{"crop_scale_min": 1, "horizontal_flip": false, "decay_fraction": 0.2}
Rows from block 17 of the encoder of a small image denoising autoencoder, named by matrix and row number. Rows with one number belong to one channel. Each number is 128 + 32 x the weight over its row's rms, rounded and kept within 0 to 255. All counts start at 0. Numbers have three digits each.
After each channel's rows are labels from the 100 images, of 14976, where the channel reaches its highest value: "strongest on" is what is common among them; "lies over" is the class under the peak. Only what is clearly more common there than usual is listed. The data: small charts drawn from random numbers. In brackets: how many of the 100, against the usual share in percent.
# convs0: expand pointwise conv (encoder.blocks.17.convs.0.weight, 768x128x1x1), inputs 0-127
# convs1: depthwise 5x5 conv (encoder.blocks.17.convs.1.weight, 768x1x5x5), a 5x5 kernel
# convs2: project pointwise conv (encoder.blocks.17.convs.2.weight, 128x768x1x1, transposed), outputs 0-127

convs0.80:090137115098147112109174104074131095117156129110143157110100146174129082106151145165185147146138098104094095104166078093159127167101099143102133143189131175145182097086143110134112085139147165146146051143146088149087108134144154179102124113188104176169160112085123135116209136140136135160135130147021177086114124091118140137200089108108153114134131208122112128112145080152134180105120
convs1.80:130107095107127113118102086098094150178092095103089077068086135117086093116
convs2.80:113052129122148096141130218086135113148117132108163134120147169135158140133158157126191138136149111087122125000129090114122117104127114150128153183086071149175161120105147102168142133117124156145116158101096047137117131224098187163130204127079145169174129138087131134131117149131161127139139108136122125093106123109081125160139120153127137179124170138136166137126139154138138146106125
strongest on: bubble chart (37 vs 7.1)
lies over: data marks (62 vs 22.7)

convs0.655:073105152067114147120121117138129132160109175124116112142213110135114139097144171034127143175100141140137140133116146064106131030135138137114128156126042139121125144136069157111164103095095137132117182071136132133121132124126116127148182022071129141119106116135117147134110159097171121116114119123119127134115079137127155128157108130117104115142118112079104124122233169110166053098094
convs1.655:087101130105109095099134108108119192168174153094084096084098096110103089102
convs2.655:101225106128146155170131095140171119135147139170137151108108137143126082140118128127079113098115106116106110218144116161135066130151136171134148119040109062056137127108107123135163103072163149156143118134152142074135069061138087156106124174127158145125130135160164096103076076134126099182163122082190166105216113107139145128135169140118134120118155088108105147090110156132155111156106
strongest on: horizontal bar chart (75 vs 7.2); items: six (33 vs 12.7)
lies over: data marks (86 vs 22.7)

convs0.200:153107169147094159168106141146117143099088103169099112146166144094131145121110102095109102138105149124160166145091157135098115104153137056128095080123138122178107157145108161108135145155118081080122170088134151115156144120105091123153121084107121100113114213168105163117110089068128143112107156137170112213157056149164136117084158168170072126068133073128126096142130205055094065095130
convs1.200:131116100141105129119086134103101093062097070104093065100077130123099120102
convs2.200:159165145188102132137085076226116179131131117168080123126117111097123139144146101123109139149126125166193176204126134147094163182138148133102078147119213096128106140156116105100138149122116105068113102124121181061124163089142123075128087103191084118095124145124116111108100143114140141068090126125110109118118119151168174121132091155212100142094065130155121115137074104134087138163149
strongest on: area chart (41 vs 7.2); pie chart (34 vs 7.1)
lies over: data marks (86 vs 22.7)

convs0.607:072141139114093155115145086098122091116132131091081159113181078153153104146071172117168141157086120151111092170122111159128082179093120111083076111185148207175156130137135086102101117146167150098072104134162089148066069069153082131118105159171152107121134104130172179135141089110143156180111169139087167143171112108162160089167085145116131102150082148106110104147181101148140166098129
convs1.607:103099127120094098104128115086114117137132108084086113098072070075102092077
convs2.607:120108151109122152133160144112138095150116145116147146113110136144059093094160174149129174163126128094118150100119116100150155125087125145139161144147098140112140051107162080134128094064144151149108099172150121193143195150136185129145103095141120065143125138106104144148144081102130125144128084116015155082052086096105082195125090073097142069122123142128091190114163137122165126190107
strongest on: one colour (84 vs 53.5); histogram (57 vs 7)
lies over: data marks (95 vs 22.7)

convs0.462:118180168133067158160116067120128117137091161112090118153191090113095134160064153037117111167069157169167150165060160151091094093131171103150084141139108143110109173168104114095121148099132083089090165113144131160111130088141117121155140093105118090087088130144105163132116088054114151125094146111134135153160113144175121108117111102118070114140097118075133106154191183082130072125120
convs1.462:114112115116106107078074113120115061077096114112084072083110132110122097101
convs2.462:156126137176154092155128177155113139101131089218149155114134173120139119106086068151155056068169118112110090112151099145143111147123117087117118103103191069142142125124149110171072140196157119127135143117124142095171140137125143140111144118134124143162159159132113117118162210145112102146164158128200128176189183090118115153095222159153127191095162103149111122129057116140098119131151
strongest on: area chart (47 vs 7.2); pie chart (33 vs 7.1)
lies over: data marks (99 vs 22.7)

convs0.289:170231157084147114127157115134110130096141154179149149098127124147058106083158101145141130146144109130111125120118120099146150137168126147131145142153123061014148110127080111130107127075137146147190058158157139160150142129114161124114096102167068140129147141095103118138198155130072114136155111059064144116096190111113123131161106043098129136136144150122121156116120095105114131193160
convs1.289:133119101118110122106087102101105083061060069122100084102117157139125150154
convs2.289:099104088076102126098117137133149126171100164114127091152103126104104163128188119138135163181129152146142168092148152090093183132108148146124118239166079132130123154147125066092141146092088102113119120153103127174088129161129199124168134098152111147116116145050074126107143163126126152094094145101045107086058114152133077132191068088131099113100105191129138109098132116091103146116110
strongest on: flat (29 vs 12.4); horizontal bar chart (26 vs 7.2)
lies over: data marks (56 vs 22.7)

convs0.610:139085142059119197118123139117131129098082123120110110129187130099116145143054094072158109130130134131172165099103136107107115124167108106103099104190130140166130132136055184130177148201112073113165145116110093130131116160177109134152159084119122057138129139141132162124144125102174134094123148177209119172157134147111196124134150151174039124141116127122150112139172140055101078096107
convs1.610:161103161098127179102164100134173087124075128161083142076117151097147083122
convs2.610:146113110159107107119117194105125120156098129122126119140164150099153177142164116131136130128145133133153174092138141171114121143073127057159096187157134126162110141154162023115081163138104068102094197114079107168113153156123157129146155111112089095139150185085100174109126140106125144079117163137105109104130140161116024160142146132163103151054121161154171089114088146106067097075133
strongest on: items: five (32 vs 13.3); horizontal bar chart (25 vs 7.2)
lies over: data marks (59 vs 22.7)

convs0.212:116086122109204119118147198134136135139131134130202131111118187145131132090185130143103153132196100034095140088158115088156155109124053139105204153116106112116153076068123163171158109086113181196135133123125137119143151185094142142125134101125131168202160131117105103140126158152148090130165070126111118113106062121055124157143117126126177129130192114149117161123123112133142133130119
convs1.212:135121118120131124124137122122123138255141116124125140124127138129119121135
convs2.212:101110128139172111147178192121124109121121125134205172102116188141131110104128133126139127122172102086066103038148083102154131089119099144110182142098104128143190096098138142164142100124154161179121147103135106086144144226105137181107171101111148193206179139112119089129144150155150092170182087115141161137137103076065162175121124133120137159134193112149125150130140139121119114108121
strongest on: heat grid (76 vs 7.2)
lies over: data marks (100 vs 22.7)

convs0.530:156121155069141135107114125179084164060155086169131128120120128135096109075144119130130128109123134157121105155128144048122168121235155171065139090147115080141124137152078213141171106113120186142255090117140170080150156136112114113120104089125141136118112098177125124177128188152145110130155132110109129150104149128139189117136135129128147129181145096142089137136147088116152130171145
convs1.530:138107168163159129091114136165102089144147114155114212188150158118145157162
convs2.530:116080118077082150080077109152105177118105103089100081155134096100137163131099122109130147158086158155155145173127166101096143105143144146134090051146105166162083167152118201089127142205081112089141152095107132135085135090160063091153124122072167109106097119163194149142119138101157165094092168165120091173121168167168176109142108151173102106153089136128112080148169106102143114092137
strongest on: horizontal bar chart (32 vs 7.2)
lies over: data marks (53 vs 22.7)

convs0.410:208174163125104135108107079153081161063125098155105112140101096119060133096147086156111151147098157180158141164123153102101175155160170126123089106183157110105112151167125134103105151093124114092189042159126174145111154095122128104141075101160077136086094134136118136144201146117096144110116155104049128151084150139162149111115099074133108109135101153149111115149117089099096159182191
convs1.410:127118109120125127122090096114102087060084087153141118129134187181164171163
convs2.410:096074144123169097148170227104132092146116152149171157097168171141152135109121145123157098106164096086087120058128078124157109101111091118078159169116114143161182085094134078170132105126151137169096177108126097135157155201098164183113179089126124161191174145080074132128136189125146086161155098112137150132169118089068091151148170119104124153095168122134128141122121143118115096096128
strongest on: dark theme (77 vs 29.7); pie chart (31 vs 7.1); horizontal bar chart (28 vs 7.2)
lies over: data marks (55 vs 22.7)

convs0.670:139089127102113130034090118130079163147130104102108065175106070088139157168132132134112143115102183183175149115125179092059154125140173186174138116133117150165062175181144192104101149160096099134168159121086146154102113134147131045174144169105145068055077122129157140137125149135131124092109135137100104128098158197138117113099107125125116117126074133138122115132149124132137183126120
convs1.670:129098090094110131094090091116105093031083095146119109099106155132115112118
convs2.670:124090136128164078131180207090128096141106145132183151114138165134125131095165132129149133140176109095091137026132102105146150103100097118106169185148106134143178103102152070146133123092138135158098138140126093143141175232088195169123148090139108159177175159068067139136144181138133111134138086111095145108098101105075071172148120100104129157080158164153157150126133135113107128118124
strongest on: pie chart (45 vs 7.1)
lies over: data marks (53 vs 22.7)

convs0.242:215136146120118114110100122156098158085097112144120101148103124100070147142143078144105113126122145160153168130088162109095171148158154099139123116172154102120102158162141149127168186051110093119175083192115170169158171134101147088149089135157095070096108195111098151145105119112064129090112137094095109123089086160145086134108119066145083131089114111155141119138096131054072156194153
convs1.242:103143103101119129155114111127101135094073094109142097091099090111075060072
convs2.242:111148131140138155152149122118132104129142124177145152112161143144144096135050137122136096083134116110108107153125112174150047124143109115142130092066147091127149114110109112141091115159155123143119169099141111106162112084125085154123150153101162097142152130177178135125132126110138094163162126127255157160255143107126123134090213164112141148112149089103105134117114152143148111123123
strongest on: histogram (33 vs 7); area chart (25 vs 7.2)
lies over: data marks (83 vs 22.7)

convs0.17:080100096085156178124159154058182086154104157097145135109166162126171132184085148094144134116149116093117137074126093150150084111130090128112132135108114158172137100094130158131155115169144124133107180111114075114130095163149119169118179157110175083174169165139180160111075083108178124147142124174173143107173096112090138142136152175133104125077147121110147107086148182119124112055028
convs1.17:114142084135091107138079149099093120052134083113134077153105103136079150099
convs2.17:153182086106136117105149137148100140138091114133120101123069152160092155100233100137091134157130113149108143125175130097126175134134130163137139136136101074068119114145174090123155137093101163153153081157120159154113143155104182105118092144147164177153098123108148111112128140143093130086117083087023117101002112140136115091135139108119176088076110168124125125109083110146140165175166
strongest on: bar chart (45 vs 7.2); heat grid (34 vs 7.2)
lies over: data marks (59 vs 22.7)

convs0.317:218132118188148093147135140142119135068135070142145140117076156124089129135122060178130099108151124125118120135124114158138144198124126098079125134175235102121135122126169110147156157127136113126168066185106140104152156136123150134115118142178047137138146157084099123122152141172072126134143141146143129141127135119126122150109132117154123156114135127199167128155032073125054162174180
convs1.317:143138123135140120089067075134102054135050127118091082108125136131111149134
convs2.317:212141125181130104113118126144102161054137057140127122130078124111098130143112068181131112096136132146129118138121125166125179204143134098106114059195239117136118131138179148122146153145140116109158059176108172093147145128124128105124067174195098100115122154130131139143132111146083147113126157149132117145103128139149130133100132115147125134107115126192164112157048082119083173174161
strongest on: horizontal bar chart (33 vs 7.2); pie chart (30 vs 7.1)
lies over: data marks (56 vs 22.7)

convs0.273:215124142117121116127105122162088157086101113152118099151101127098056148123149078144100112137133149159155176128085166101094177134153161102144127126167150101124088158164138141123155173057113099124181082179121172155152174146094142101156099122155094077093099195116091149145112134113063133085113125091108112126068090164142085133110136066134084124078113108157129125148093129061084152198150
convs1.273:109137105113132126143104112125096117088081094101121075083093100106070067081
convs2.273:114164139126150163152153111098144102138149146168122155100162131156156098132047155117122111069129106104102088163128078181151053149137109123127145082071133072131146100093094128151112120146167133135109146104148118112157102079134083154092132167117149112136147120185171129125129119126131088180168119116255144144255143077107132128114180157106140120138159105089114144119106148150142100125126
strongest on: histogram (44 vs 7)
lies over: data marks (66 vs 22.7)

convs0.391:123107172148106151149106139165101149110114119170108112145173114106151138082140138080093125154104146128149162143109169112116123051160131082129105086080093109170106152142104158126114136139107109091120218052152162118168170114117093112151115092050165110122113180204122135148129136048149142114121135119148103210137112143149120103076156170131111114126144066115073115156168186103141050117137
convs1.391:101078073112106124094094127115120099079103098122095082090088118107087096086
convs2.391:118170120153073129113107135146133169188105164095108087194100114114139144122160115111106189173105171140177157109170164115056183129136177122125125095092117168093085153166139146079127138149073120083127135114114153126057124100146069083166119130085087153072122120123195115130148154139142168052100166118104092094064119177140133111129057123151098113121061117136119088131150131119159126110123
strongest on: area chart (43 vs 7.2)
lies over: data marks (76 vs 22.7)

convs0.596:040111072097093176117105089152185133177100157118087108148113093112181142184131131114112128142075157171170144187174153132100103135130167171095080141103107150137103164162105133095150138161115103084123130102115133115062053075191120109154127157123165184084092124137180105082121130141178142136116172136124121129171126143161165092153101147158090105138082112110115109089137126117121110062071
convs1.596:096103116103065105125152124086077099130112071089104137108077085109132110087
convs2.596:125117124101185098119176176069134081129148157103162139117128152162130107152114158110156141105166112085078092008121074118158135140134087138133186150135120150140183071089132144176172099104159156192121115148124046143129134201133178181101148153141133126171169123116132156136092099153138107156145076134105166076108120088057126159152107111079140137111156164130143168123164140145121138114124
strongest on: bar chart (31 vs 7.2)
lies over: data marks (61 vs 22.7)

convs0.28:103213169139104150120152063098123088109156136110115157098138097147117075126099143164140141169079104140122093161132089172142070186119137145130102096189175147108138131132165088085073124121209118105132062146157103134090074081153106156109108166185138161118139127128132157119168069070114145168131157118057192127161115087167148117152093100088123097137099183097115105126154120135140157126148
convs1.28:087092103095095089110127112111113123146141136079096104090095076086090087077
convs2.28:117083111143119086093064149151090216157098097122117082130088146097202136108145074148120125153108177136171149142167161112118162133090168099158097113085156153134094163157181142102104172190092095094113162081091118120107184102120125087160127111101139147149128162137136093136129226150175164117121198140138084178106136146142132111117163162152109142077131108196125081138125104107090123119131
strongest on: histogram (35 vs 7); pie chart (28 vs 7.1)
lies over: data marks (82 vs 22.7)

convs0.619:117194144114081156134107041148109133144101143138084122155126104103106117117147139110105119181057160188170157203132175103078112103129199138124098125144111138109095188181120118075124131099123104100156132121150172140098125074121096112167111100122122160056071178128108123119147116070124135126114148082061144149119098153184128099135110089117083077097099109101100113113170170065126113135104
convs1.619:127134089122080135149089137096116120062104072116122061106078136138082123107
convs2.619:151076187176163083098178208072132118160132129108155147106119120133145148128129143165131147107179103084084105047108073131173146110131085115168170097128126133193159095099139112161053138109162153148073178125129110175146179194115149165103138156118101144174164137109158123170149123133131096148107067115160131108102141117086092165066130102097161158104181157161144134168148113115141141122154
strongest on: heat grid (60 vs 7.2)
lies over: data marks (80 vs 22.7)

convs0.459:154108153148106156181103151138111143116085112164103113144179140095134140127101105088111098140121145129165182130085159132097114098126134039130089090115137129178092155142128152110148147148115092102117186093130161121156157132106115119150137076092122096111113214153109179132107093057125122100123135138164104195155073148150105123077165185167074126086132066125127110147131215064110055104116
convs1.459:127111108141085126123104142083099096086111059098086073111066120115106122096
convs2.459:130139110111083141108087101175129159157108138136083082153098104078103171120187099145108168177093168162176177149146178126088181142133158134137093176164123112090095169176137094087129159097086108091139085151100161153084121093152144095167099135166125136078081140099134124112148157117115160079093166109068088083043135171174104107142079074157099095106089166131126103102112110121101143159130
strongest on: area chart (39 vs 7.2)
lies over: data marks (66 vs 22.7)

convs0.95:055140078093118144117105097120180118220114180062121092166101110123159146207120152082109155148099151147152137118138132125107115113112145197180122151109066180100115150139128168115133122146105108135105148124104109150060067111156129106150167157096163155119094138111176102079132090131169136117117127124114121049138076152131138099157088126150098099109109146101147121089171156099152160072052
convs1.95:079090109114112086103126138123075082089135118083086090100108096094093094097
convs2.95:116137124139174148156158148108140112125161118153148165081125162144151070135052136129133085066151089097106097120132085159159071121142098129138150094064137088125165090100111137162125098140163151147116144117148098093176116126116114176102141162110131116159143126161155120112104108143120085175164099128243168115254144087073132135109218162119141140124160102112120154115090152150159112127129
strongest on: one colour (85 vs 53.5); histogram (41 vs 7); area chart (37 vs 7.2)
lies over: data marks (97 vs 22.7)

convs0.484:196124114195178046143130145139107141107147108141173135131068173135119121121140098171102103083174120135103124116138117108135144139114148143201177130090159108117129128130184165177106142116129132178163118165122153138183180145062161125119135144132106150133136152084099068128152129182074092126159089114150118128098123122096069161061156114125160169087176124178145163132053104141112177166176
convs1.484:130122121101100102088079082086155134142127214101104090096143097100108106105
convs2.484:172184124122124136119111122153128160090112108194118124127110129100081118115144074175120088119127142145144144152139142154111156191166148106068108123127204091111104143146124046114156155073130114103147078167116183109149115125137166100140086180179101109108119210167136148113117185123081126119140164104109122092152163139145083127148145073156107140056127075154123104107039126090087138185138
strongest on: horizontal bar chart (38 vs 7.2)
lies over: data marks (50 vs 22.7)

convs0.426:124191157162105152150158095114141094090120129123102163108171124133142117126107126110158135186099104123119103169121097182152071175098117101091080106202180169128168092092137081094079122175176126080105082140168093123082101078143096149113109115217105153145154143135136149123196108065120170173112187142092169169171130104170149107169102118122108100126101174091140092142123131119119104095138
convs1.426:113097097089080122109106092088115099099066062121105125093085157148117120104
convs2.426:157173172183091120153095137162074169085131078147117124155126108113115138121137091141089135127088140153138122233121135170088137159156157099165092047099168080117072158172172150126088148172122109080126131105111197118176162096095048101126105132102112138114121145162169142140121152106114145115126152126157110212147115147168105113059160167149116090105159092140120096146082153118114121104136
strongest on: dark theme (100 vs 29.7); pie chart (65 vs 7.1)
lies over: data marks (89 vs 22.7)

convs0.394:076100112114173103127147159109135114145156130126164137106129146161189119103138159121155136115162100044083108084169103110160124114105048151109165137108111157189158071078128123156106083180131220171117158082127099115128116158126141147112158123111156163184160066122144109113167147177194107141141100144118135127124147112088141132134142177113204137155158159126113148117150106206180133065111
convs1.394:081077089108129080098094101111086106124103114072080109109113087096103105125
convs2.394:101013122101137100099142202080118102169122121070145128123133141134160145115133145126185132117151123109115133029153110087138143108079109103165138125170102221196148110110143124142082124188118129140098155112104063193103146203136152149128170099132120126162152132102124132134174170147177127139125118172104128112088137120094101146153130156121133147135131170135155128144164096141133150040123
strongest on: area chart (33 vs 7.2)
lies over: data marks (48 vs 22.7)

convs0.505:195062108111132109072129145101103122117104112053132111146093134112113169179098119147135111108132129119143163093092121135125164164106121097145137155211170160188121116128169105126149151135131088138133102200077114185130137183128160116138128166177094026114129180086106191153105125132099132102104131166115128071103130143117074165145130100140106132090106169154190131145100104108082201133123
convs1.505:099115153104097099116162111095152175211161142096113155104087098114157108090
convs2.505:154123164179146111143126139119104135050160094143153149111131142135130100107111135150134122119115117099092060164115093116139117144190125199133164049097151110151143120127129199164127107129146154143166113107124143023134150108119040161097121207097165178169159123174221110159109128146121105176146100122189144174152122095104153130067121124118136149149162099125130141146163149145155122144158
strongest on: items: eight (36 vs 13.2); bar chart (34 vs 7.2); stacked bars (27 vs 7.4)
lies over: data marks (63 vs 22.7)

convs0.353:094083114130118178136110169139136138175077128108109104148173130105194143159086126088120109130128142104154165119110141149105121093111110078092107138082114158180097129112111125126171127166101088114078224075112120106137114136150121124158144138073169084144132185156166183111068119095196131109106149157178114153171085155133125126123144176173096127105120074111125107135141202102113069061070
convs1.353:137134090138094117112080142079081087077106056117107082120094129114097126115
convs2.353:136161108088108133105130085114157136160124192087108090153140074114117144137178124119110167180083133146167186092118161122122176136102158134170102198151116137107089153154105133101175134049088104119107117161132124183101115119151185092157099154154144086072111122106129145135100081098123163067086113118036115080043138148150104101153079074127119078144077137105142112112150131104138142159115
strongest on: histogram (33 vs 7); pie chart (31 vs 7.1)
lies over: data marks (69 vs 22.7)

convs0.75:179106161149124070078132118120063139060124094092121129133100125123106145079145120156151151148142124141111118114117122087127182156131132122136120131211155158142135121132187140127072153157144123104163078149104117176120179141123161119119108106172073118132138127101084158170223163134113152112104146158047123154065154118129121123111068088110119142131115183179140116180136046127109187135191
convs1.75:129107096121110102080071105101088070053095096105103100109111153142132130128
convs2.75:070056129128113133127105169124118133178118133096125115138150140109189148116120146098138130147122136121139145112141132113128098057113125127130127134060051183182123133127121138135115124202085130118102241048123102109107125135139094134140186102037144150141122127134142122127144186124187131119117136153208109152175133141118128118114144213144124140141124100116110118145182160131136100037131
strongest on: horizontal bar chart (33 vs 7.2)
lies over: data marks (55 vs 22.7)

convs0.201:116119068111118152136116126133179132119090137111106112160065145100157140222125096146119085129119121136159162132139135152113104183139134089099086147127157150159117134133142129128255144133120097107131108162104134112104101135141114131149105209169170104117121186122175156088052108136126131108125163143125125079169077148142101130160132161202092112082106117143149105094084157058095149081075
convs1.201:119126138147099123128110152114089100068133078096069076125089104087079131092
convs2.201:112108181140059139097100110115112141170105133077097080161151089105147173112144134114132169178084165156170167122107166127091139073119162119170101120113102181154084173154129115088079150145073096088103197084092118164100163103131114082170146117059132107085090129129144133135160126109152178084069154141125089151085156180156106084112082149132100121121087171144132099168192128121119116088149
strongest on: pie chart (25 vs 7.1)
lies over: data marks (66 vs 22.7)

convs0.162:169128108085110121116102109140125155125104122111109081160095097084083147170159091137125137134124161183188155100112164111078164162143173142161116162186143132100086170190127150105159170089094073120166083182106145180105132135152159095159100144151100053068089152103117145124113132131086145083091142119075105084073126174137099126156089096158073122117081153166160118126116098075094165169119
convs1.162:115141121121131129149115133146114106044080110106124080091097088108094076074
convs2.162:124121164156167130154168151103108097102147112166149175090165156145148099106048134134162081066149101098090090107128080142148067124136098112108156060096146124150165102099125144176085110189175154158132148099153092115171136133125110168097150118110129126173173114162138131138135140123131079177182114146224167174218152079112141142110209169103148148137167105122117143137127129160135108114146
strongest on: items: three (33 vs 13.1); pie chart (25 vs 7.1)
lies over: data marks (57 vs 22.7)

convs0.763:205182184141118120108140088114049131084126113128125135125152111129052131096119121143131136152123126146131136127078130117122153153149140117183119106200151107082128135140151137117063150097149111117155070165137128192143171122105134125127092104162069062111130158125092177175171104086054141114102128122065131139079174130140088136111095062093111121114111167126136123158139088102112166184205
convs1.763:121123127143117096100083124110100074055096101106114116135127093073084098081
convs2.763:069136074097143160148131138116152109172141140135130138114117138146168107140075134127130098072125116119127110120155110155144046128107113144124137145046103118124138117112093100143128113178140133150112166101135084106112053121154119148105161160101158160133132113136190089097125150153168094167158129125243142116255144112113147128148191172144134136140136109093106134095123139161148117072107
strongest on: area chart (49 vs 7.2)
lies over: data marks (86 vs 22.7)

convs0.40:213150137128124113125111103135096141083113112126119116147107126106065141155134086139115104128118152172151151132095138131105159169137163104142117134202174121119095154159153119115158169066130089119172061204108149158133160128118151109150104146186079064090110190100100161137110115119054137096111143108093125109098094152146085144121108059149087129073100146162169119132099111077062170195148
convs1.40:102128101092105111118097090094127140105095094099127103091082095106093066066
convs2.40:132146150145153149157154136120132114112141123182147152103162149135151102124060124130136087061146105116109089166135107172154058128126113105126145087073143075138155104111112112161100113157163134145114156113148133093173116097131089157102135149115142112151153129185160131126115143127141080165156125121255157159255144094116126141104213170120137151127158075097107149124110153157140109127133
strongest on: one colour (84 vs 53.5); area chart (49 vs 7.2)
lies over: data marks (88 vs 22.7)

convs0.661:148180149139089144154107081161104146103095133173095107153145114107083144093145094117105127190090164178159145202106165105084124093132182110097086123156139110104095173165106118089123151105121105080149101129147196131120146074119108121153104059138089162084078172150091123126146146075106151121115158093071128199117098151183132100144114081122068105120109082101092116155150157062108084143146
convs1.661:146146097131144138136072112123119115037081091138140069095104157158102120112
convs2.661:147146143200130111152146146158110178136132107158115128124110172116137172114095113154113088071157128113110136179148112197141140173125172095113058106115202068147119128160161115104066154157128131106121144123129171127143142113126133119134097152126105136129164122155136131111142161134083108114151175166219095179227130127126102133081211184150112141087148099173116100123078127130078146095189
strongest on: heat grid (45 vs 7.2); pie chart (25 vs 7.1)
lies over: data marks (87 vs 22.7)

convs0.399:119108058127080128153101132131181127154092131093089097156056114112146142197117091119121130147118156150157141111139139158105139176098141113119069171175141166147106163121139072088177166139103088080077106159093119150061097128162180117146113167182110151115108142066110136093128122146129177118091173157116107088131091145149118113196096112180098118109060167151178100104103118103102148081077
convs1.399:085095103093078087093089087083116106088095102103108091095099106119114105102
convs2.399:126133164187149100136119174157085155101106107218157151128150194112117133073142108151151066110172130094094128132153105094136137117145119129098130090093142080134155131105155123171082131148132130131145183077113136069175166148107136159131162123088147167184152183132121128128158213132127109132185141120139120186127170101108121155072216165139125184067174088162107120145098140139109115129171
strongest on: histogram (35 vs 7)
lies over: data marks (85 vs 22.7)

convs0.731:119098118111172146126155157081130096097127119133150161094202178151151108172065153123158085085156095084103108089131084119170103150157080155091166103137144147165164090090107156153168081172155140159170138127124064099150084147150112175100184170137157093176178142130163156121083113134141102172177119144187154128200137075086156168138176178119142148126162117121141139097140123133152097085096
convs1.731:131112086103112126129092094086103108085099092109108057087093107115081089108
convs2.731:116124145063074157104069119130133142142102186084071083156109043115129140113171117124125222186075142137156153131133175142121168117135132154118107110160081156150103153147043176087155134162108145131084148101122114152083118108164085097148104146069124124096096122148156168137134117135183156108074149118107097130060124160127142111122074126173103111145073149116164128137199135110136124098107
strongest on: histogram (25 vs 7)
lies over: data marks (46 vs 22.7)

convs0.125:116127114144168082159138153133134131152171165150172137115098157169134112082149146129107133112157110097093109109154118111150130094096107156148175161088099090090139103094118122165110064065129213182107144116151142127159145154076149133118153105109139171150140096117066076125089128166121090139145080072101129102107100121097099138127151133101235146147174110125071176103119142213204139176125
convs1.125:126139187137130123125139139128182111018117173136152121125121120138181131107
convs2.125:172152110078100158092090083157107175119104112143095092152136106084100160138116073147127123130109152168169157170129164132095143189162157119132086119178147089107083160166101102092116174138096086087145099154083169161104142081166135088155074153155121076095103164102166151124155171107107155096114185130113104126120203169162113110147135059176084110071094146132129091119092105077077124141136
strongest on: heat grid (58 vs 7.2)
lies over: data marks (66 vs 22.7)

convs0.403:125212162150080122156113045144126124117088154139098132150129104108088116121124113100115125171071155174152133188111141139104122125117179127130074139164139136091120165172143094079102155097140074084129093150138142144094121060126125119150113086159087189092098170099083113097198118078100166135111161090071142167132085130193133098133082086123063118106104139118142109124150142063081116131142
convs1.403:111104085116131136137124139149071070049065077102119105104105132136119127129
convs2.403:150153142152144136153132151155121137099134098207142152113149158129129115123058091142128070062144111122113106160132104175147087146137121081095120076096187052125138120121122098155121126166165125123133140119142164082177133111132105140099129139131124099150148148169127147122107173123112101152165147126237139172252162102136132135101224159149121165103163071135109127131067145124110102145144
strongest on: horizontal bar chart (37 vs 7.2); heat grid (29 vs 7.2)
lies over: data marks (80 vs 22.7)